{"arch": "crnn", "model": "sound classifier", "dataset": "tunes sung on syllables by a formant synthesiser", "train_examples": 39062, "time_shift_ms": 50, "n_mels": 64, "hop_length": 160, "input": "mfcc", "spec_augment": true, "win_length": 512, "targets": ["first note", "voice", "consonant", "vowel"], "num_classes": [12, 4, 8, 6], "norm": "groupnorm", "hidden_act": "relu", "weight_standardization": true, "depths": [1, 2, 1], "kernel_size": 3, "stem": "single", "widths": [96, 96, 96], "rnn_width": 256, "rnn": "lstm", "bidirectional": true, "rnn_residual": true, "rnn_layers": 6, "loss": "cross_entropy", "head_dropout": 0.2, "optimizer": "muon", "muon_scale": "original", "learning_rate": 0.016, "momentum": 0.9, "nesterov": true, "orthogonalizer": "newton_schulz_5", "adamw_lr_other_params": 0.0022, "max_grad_norm": 1.0, "max_steps": 1000, "batch_size": 64, "epochs": 1.6, "lr_schedule": "cosine", "final_lr_fraction": 0, "warmup_steps": 100, "weight_decay": 0.1, "adamw_weight_decay_other_params": 0.05}
Rows from block 7, named by matrix and row number. Each number is 128 + 24 x the weight over its row's rms, rounded and kept within 0 to 255. All counts start at 0. After the name is the row's rms in percent of the matrix's.
# weight_ih_l0: LSTM input weights (gates i, f, g, o stacked) (model.rnn.3.rnn.weight_ih_l0, 1024x512), inputs 148-221
weight_ih_l0.536 098 [117  91  95 103 107 137  91 109 109 133 130 120  90 124 131 124 109 141 190 152 114 125 164 119 123 180 185 157 117 157 109  96 142 144 105 124 145 117  88 106 173 122 130  97 163 109 153 149 158 141 118 126 102 166 113 136 166 135 149 117 149  85 124 111 101 156 102 158 140 176 119 115 143 131]
weight_ih_l0.537 093 [130 129 121  91 148 129  89 160 145  72 122 109 176 113 124 129 168 109 136 130 107 134 106 143 111  98 117 129 132 119 110 132 131 127 137 149 134 127 137  87 146 104 108 131 119 136 158 121 146  96 121 124 128 121 172 117 102 129 119 156 117 116 136 153 146 129 167 120 161  98 144  99 112 123]
weight_ih_l0.538 098 [111 125  74 124 135 120 165 117 102  97 162 114 147 147 119 155 179 136  96 151 120 196  96  83 166 146  88 138 182 142 114 149  84  90 174 111 147 120 139 147 102  80 151 131 132 153 187 159 105 156  93 153 156 126 141  89 146 115 153 109 134 132 179 136 152 129 155 143 136 104  89 154 131 166]
weight_ih_l0.539 097 [157  80 117  89 160 166  91 134 147 100 119 101  97 124 138  92  98 164 140  80 116 105 139 140 174 158 134 145 114 125 162 151 121 106 175 122 136 107 170 160 134 145 117 158 108 152 125 114 128  95  98 127 100 107  93 154 160 122  89 134 132 130 165 110 156 102  79  88 115 115 130 120  99 132]
weight_ih_l0.540 101 [133 132 127 109 122 111 151  85  83 121 126 160 141 128 161 161 130 113 137 136 122 150 139  98 110 137 138 152 121 150 136  90 142 129 131 174 125 150 128 101 132 100 113 145 133 107 123 129 164 173  89 127 140 123 125 121 122  83  90 152 121 106 137 128 110 121 114 118 173 114 157 142 141 151]
weight_ih_l0.541 100 [108 107  92  86 133 160 139 123 115 131 156 113 138 123 140 128 141 147 134 104 157 136 118 106 148  93 128 110 118 160 159 148 130 103 118 101 119 101  95  88 132 125 145  97 115 124 173  84 123 141 148 133 149 125 141 126 109  98 110 166 139 160 149 134 184 113 127 137 147 168 112 103 103 142]
weight_ih_l0.542 100 [122  92 107 177 129 152  76 122 137 123 137 123 106 175 144 140 153  79 142 186 102 125 128 140 111 126  87 160 133 120 154 165 179 148 104 143  72 129  80 132 142 107 103  95 161 152 141 110 130 110 117 111 103 127 110 148 199 136 123  86 112 130 117 140 116 122 106  84 137 150 132 117 186 157]
weight_ih_l0.543 097 [158 105 124 123 131 140 144 146 129 144 140 135  98 138  92 133 116  91 138 147 112 113 114 146  90 129 188 144 144  86 115 123 157 115 162 120 146 115 149 128 130 100 145  93 142 109 102 119 123 123  99 127 126 112 101 103 133 107 133 131 147 173 141 167  83 110 110 115 117 166 132 149 142 155]
weight_ih_l0.544 101 [134 144 151 120 151 141 147 120 138 135 124 152 119 144 142 132 138 144 138 169 109 146 105 119 154 103 147  94  92 131 134 131 130 115 147 168 115 167  86 121 134 121 162 149  95 161 194 145 154  96 114 124 138 163 107 146 157 108 113  87 125 121 133 102  94 117 179 135 106 139  44 119 133 145]
weight_ih_l0.545 098 [123 116 111  96 128 137 128 101 135 108  87 115 147 130 129 129 142  75 116 113 113 119 145 145 147 176 121 172 151  82 113 107 124 124 128 133  82 156 102 129 141 147 115 136 132 143 132 132 147  85 129 128  98 131  98 106 114 154 147 126 128 130 161 145 173  97 110 155 142 100 118 104 136 157]
weight_ih_l0.546 097 [154 142 118 145 129 170 176 113 116  80 109 193 140 131 153 158  98  85 127 104 194 102 129 134 121 146  72 116 107 117 141 122  95 117 150 159 128 111 128 132 133 109 152  89 145 130 146 126  89 129 138 148 159 156 151  76 167 120  64  52 209 170 133 152 116 147 118 193 159 158 159 144  93 128]
weight_ih_l0.547 097 [129 114 126 145 137 158 113 122 137 127  92 109 141 148 168 133  66 147 127 119 126 117 155 126 167 128 143 122 167  86 124 134 176 110 150 180 125 107  81 128 155 134 156  45 119 119 135 111 106 117  89  82 147 148  74 139 116 172 136 108 192 119 139 155 134 136 124 152 158 101 114  96 167 142]
weight_ih_l0.548 101 [115 119 162 123  21  63 146 110 119 125 127 130 130 145 103 141  90 125  90  70 107 108 152  80 122 179 153 108 119 119 135 112  95 135 134 158 107 139 150 116 149 132 129 115 144  72 153  83 110 152 157 116 146 130 124  99 138 164 137 174 119 116 164 115 134 111 176 141  98 113 166 163 145 141]
weight_ih_l0.549 095 [113 129 195  92 120 143 133  97 179 106 130 182 154 104 155 142 124 153 113 143 154 123 113 151 157 169 135 121 117 124 138 104 139 172 124 152 136  85 135 160 139  86 133 130 165 113 104 125 128 156 133 145 192 138  98 100 136 150 130 102 124 149 136 126 159  86  90  75 100 112 122 149 151 154]
weight_ih_l0.550 100 [ 77 112 133 128 164  85 180 112 134 102 136 124 112  81 145 155 127 150 116 135 166 153 147 149 131 126 129 132  97 110 138  94 124 121 132 148 139 110 114 106 122  92 172 126 141 159 156 123  84 172 160 158 139  91 173 136 138 153 149 167  88 132 113 145  86 104 120 138 109  79 155 137 132 111]
weight_ih_l0.551 095 [121 110 127 175 133 129 150 107 160 106 115 126 152 109  84 141 133 127 157 136 136 132 100 141 134 121 124 145 119 122 102 177 113 138 110 135 173 146 137 110 146 139  94 173 135  83 121 136 109 115 132 108 114 130  91 149 173 130 148 124  99 131 113  88 187 117 106 143 144  77 144 174 155  78]
weight_ih_l0.552 099 [134 110 148  91 160 137 114 139 116 114 164 144 206 131 101 101 112 128 115 160 123 144 112 135 121  59 118 113 118 148 125 136 132  63  93 114 114 122 141 178 118 140 103 156 128 116 115 106 119 123 124  89 164 138 111 115 132 120 162 121 166 112  80 132 129 126 118 109 113 182 129 128 137 134]
weight_ih_l0.553 102 [143 102 101  80 112 134  95 114 113 110  64 118 133 127 145 131 112 153  81 104 125 139 109 165 115 152 156 123 132 154 151 176 129 126 114  87 108 106 216 115 185 167 120 125 161 153 102 131 116 105 117 155 103 128 138 149 135 154 148  96 124 136 150 126 128 123 109 114 160  92  97 160 140 129]
weight_ih_l0.554 100 [113 134  90 167 133 149 150 113 138 129  95 140 137 127 151 136 206 103 112 135 141 161 108 132 145 133 184 150 153 107 107 151 141 117 161 130 153 121 118 123 123  83  97 115 123 114 100 122 124 157 157 146 121 105 107 145 131 102 136 118 167  96 108  65 105 106 100 106  96 170 157 166 160 144]
weight_ih_l0.555 101 [140 177 128  94 112 186  89  60  91 109 179 102 129 141 160 116 155 121 109  89 134  89 108 144  93 177  96 121  84 145 142 115 146 106 152 131 151 127 131 141 129 132 112 103 108 108  99 152 168 102 114 132  98 156 105 130 146  94 141 182  99 136 155 127  92 174 122 176 121 129 161 139 140 131]
weight_ih_l0.556 096 [131  94 116 168 160 167 102 140 153 119 144 124 133 121 117 123 158 109 117 122  94 130 164 121 102 125 119 150  68 139 117  85 124 144 115 113  91  64 147 105 166 156 143 144 195 102  72  87 120 148  99 144 180 153  90 140 110 128 140 162 157 126 160 149 180 130 163 137 130 126 147 119 123 151]
weight_ih_l0.557 103 [133 144  94 138  90 119 168 121 139  91 116 110 138 148 137 107  93 119 126 171 136 142 108 104 119 178 165 142 182 151 150 143 192 145 123 117 110 142  78 116 132 184 121 113 132 169 132 137  89 114 126 186 140 109 148 129 167 132 124  92 178 144  81 118 102 171 131 129 152 128 157 174 155 141]
weight_ih_l0.558 103 [109 119 122 133 112 156 117  90 152 146 141  93 117 167 113 166 101 111 127 112 147 112 110 146 123 148 167 135 152 157  92 168  97 130 130 127 114 146 161 130 107 140 138 110 102 146 155 168 121 140 157  90 131 106 104 121 117 154 148 161 133 140 107 143 143 120 149 105 123  57 154 118  96 125]
weight_ih_l0.559 095 [128  89 161  92 126 113 158 102 139 147 156  88 163 144 122 165 127 121  98 142 107  73 153 127 115 151 181 126 112 125 125 143 154 162 115 142 183 117 166  89 123 112 157 134 124 133 128 127 101 178 141 141 105 152 116 133 109 133  99 123 161 130 133 148  97 124 115 140 145 126 120 121 187 148]
weight_ih_l0.560 098 [137 146  96 126 153 162 131 119 126 134 112 139 103 175 100 152 134 152 125 134 148  99 108  70  89  97 121 134 105  97 131 134 139 153 113 125 115 116 109 129 100 169 129 145 106 143 106 158 171 100 134 128 130  97  95  81 116 101 116 132 103  89 144 140  95 141 113 111 121 150  95 142 117 137]
weight_ih_l0.561 100 [109 131 187  94 153 185 153 115 184 142 178 141 115 141 124 145 136 146 102 108 115 108 163 146 100  85 122 126 133 109 104 160 143 124 163 111 120 148 149 110 130 129 110  87 144 115 117 181 110 113 123 118 128 127  72 106 141  85 104 161 118 129 120 134 117 119 132 100 156 143 156 132 167 106]
weight_ih_l0.562 093 [100 144  80 183 109 131 134 111  92 134 148 130 135 101  98 101 143 140 133 103 129 115 132 116 108 116 125 145 142 137 128 149 190  85 143 154 125 128 113 129 162 100 150 112  91 171 146 122 144 133 137 112 146 132 118 161 149 141 146 108 100 152 124  99 125 112 139 124 151  97 118 111 168  82]
weight_ih_l0.563 102 [111 160 111  64 109 142 144 125 123 135 126 116 127 135 110 152 139 135 110 158 124 134 119 122 138 127 101 125 192 132 133 133 140 137 127 131  85 101 132 107  99  87 146 100 135 128 114 152 135 111 108 111 115 101 151 130  80 113 120 125 141 121 136 136 138 135 167 151  96 104 148  99 167 161]
weight_ih_l0.564 101 [154 143 169 139 160 121 127 132 142  97 117 129 116 151 145 146 149  96 100 154 138 162  76 172 109 157 124 129 149 162 133 111 160 144 109 142 131  90 105 147 117 126  93 113 120 119 118 147  91 114  94 133 133 151 136 161  88 136 155 131 146 132 125 108 167 133 133 125 151 110 132 142 160 123]
weight_ih_l0.565 098 [156 140 151 177 128 134 120 115 113  97 139 163 119  94 118 159 114 135 128 147 128 155 181 133 131 163 158 132 144 103 108 122  87 123 100 123 158  99 160 156 169 120 151 124 133 140 143 107 131 103 118 106 116 148 125  88 164 103 136  98 110 108 137 151 116 111 125  95 148  99 107 141 157 145]
weight_ih_l0.566 101 [ 96 137 117 127 124 126 122 112 110 114 113 134 105 149 143 127 160 137 145 157 122 165  92 112 156 133 170  89 154 142 176  58 125 162 165 114 128 112 123  95 122 108 105 128 136 119 121 144 106 115 158 138 112 136  80 115 138 131  97 120 177 106 127 134 114 118 164 103  94 101 155 115  94 109]
weight_ih_l0.567 096 [118 160 106 142 115 114 100 107 125 136  75 137 149  85 104 109 118 157 114  92 106 105 137 132 101 128 165 124 130 141 112 126 158 104 170 182 193 164 159 128 115 157 100 106 115 170 129 147 176 134 119 125 145 137  90 122 152 129  67 115  99 142 155 150  93 116 133  91 136 130 131 100 121 154]
weight_ih_l0.568 097 [117 118 140 118 110  97 163 143 115  82 107 124 112 115  80 113 136 126 164  55 130 115 125 159 122  65 136 108 106 174  99 125 143 139 116 124 143 149 150 121 126 171 128 120 134 162 101 175 133 139 161 135 149 123 150 167 151 103 123 169 128 100 127 173 101 104 147 105 137  85 147 137 148 108]
weight_ih_l0.569 101 [ 90  91 116  85 137 102 130 117  85  71 118 119 122 142 100 121 126 116 123 155  97 153 109 165 157 102 110 123 186 123 106 132 122 142 145 176 123 118 118 100 150 155 132 144 151  90 156 163 128 118 122 140 138 144 123 137 128 121 172  72 108 132 131 124 144 104 170 128 102 119  99 112 153 135]
weight_ih_l0.570 094 [111 122 155 146 135 107 101  88 109 137 166 126  93 149  99 160  79 137 144 149 160  98 120  98  86 112 160 158 105 104 161 141 133 143 144 135 121  96 142  96 112 160 173 122 152 117 134 103 118  62 114 142 173  98  80 123 176 138 134 127  93 133  95 132 129 162 114 179 133 104 142 110 108 148]
weight_ih_l0.571 097 [185 104  81 146 131 134 156 169 151 111 118 108 154 120 105 179 122 157 159 118 177 117 119 129 113  89 143 121 163  86 124 105 127  98 114 110 125 145 139 125 117 139 120 104 134 147 141 176 120 116 109 188 148 139 145 141 139 154 118 111 116  87 138 138 118 144 105 136 121  96 135 126  59 109]
weight_ih_l0.572 096 [153 107 141 176 120 135 130 120 131 111 106 127 116 121 109 124 131 173 113 106 173 109 203 168 136 111 127 129 130 114 123 138 126  90 156 166 167 111 146 140 182 114 136 134 108 158 164 135 129 124  97 149 144 133 128 119 139 121 134 132 113 121 158 116 111 147 111  75 142 146 141 105 139 132]
weight_ih_l0.573 102 [128 102 127 186 101  95 127 127 117 136  77 150 114 143 137 119 144 138 148 136 112 130 119 106  56 148  88 111 147 133 172 169 117 110 104 135 126 133 123 129  84 114 143 165 127 119 141 137 115 122 117 107  82 112 116  71 158 128 108 111  92 102  94 121  94 138 209 138 129 120 127 125 139 147]
weight_ih_l0.574 098 [131 122 173 182 147 144 107 118 108 120  84 124  81 151 112 115 135 143 150  88 117 118 145 153 124 138 157 161 141 127 162 120 130 162 146 116 155 152 147 151 136 153 153 123 124 143 107 152 121 115 150 123 165 120 110 106 126 139 135 154 148 123 134 121 158 127 129  88 116  85 106 115 143 126]
weight_ih_l0.575 097 [147 136 156 101 143 151 158 124 106 105 179 130 132 181 160 146 127 122  97  98 125 163 112 108 124 122 107 118 123 133 177 127 145 123 146 115 121 173 117 148  97 122 126 107 144 153  88 147  81 188 120 133 107 151 166 153 143 159 138 139 110 144 146 132 168 107 146  49 101 129 121 170 151 124]
weight_ih_l0.576 095 [118 101 137 116 134 126 129 147 104 127 117 101 123 154 144 124 134 119 137 139 132 114 173 103 114 138 118 124  52 161 146 116 186 109 114 129 111 133 115  92 165 113 148 109 145 131 202 137 132 108 161 130 108 157  97 159  80 118 157 101 149 139 116  88 109 134 128 155 152 147 134  84  87 106]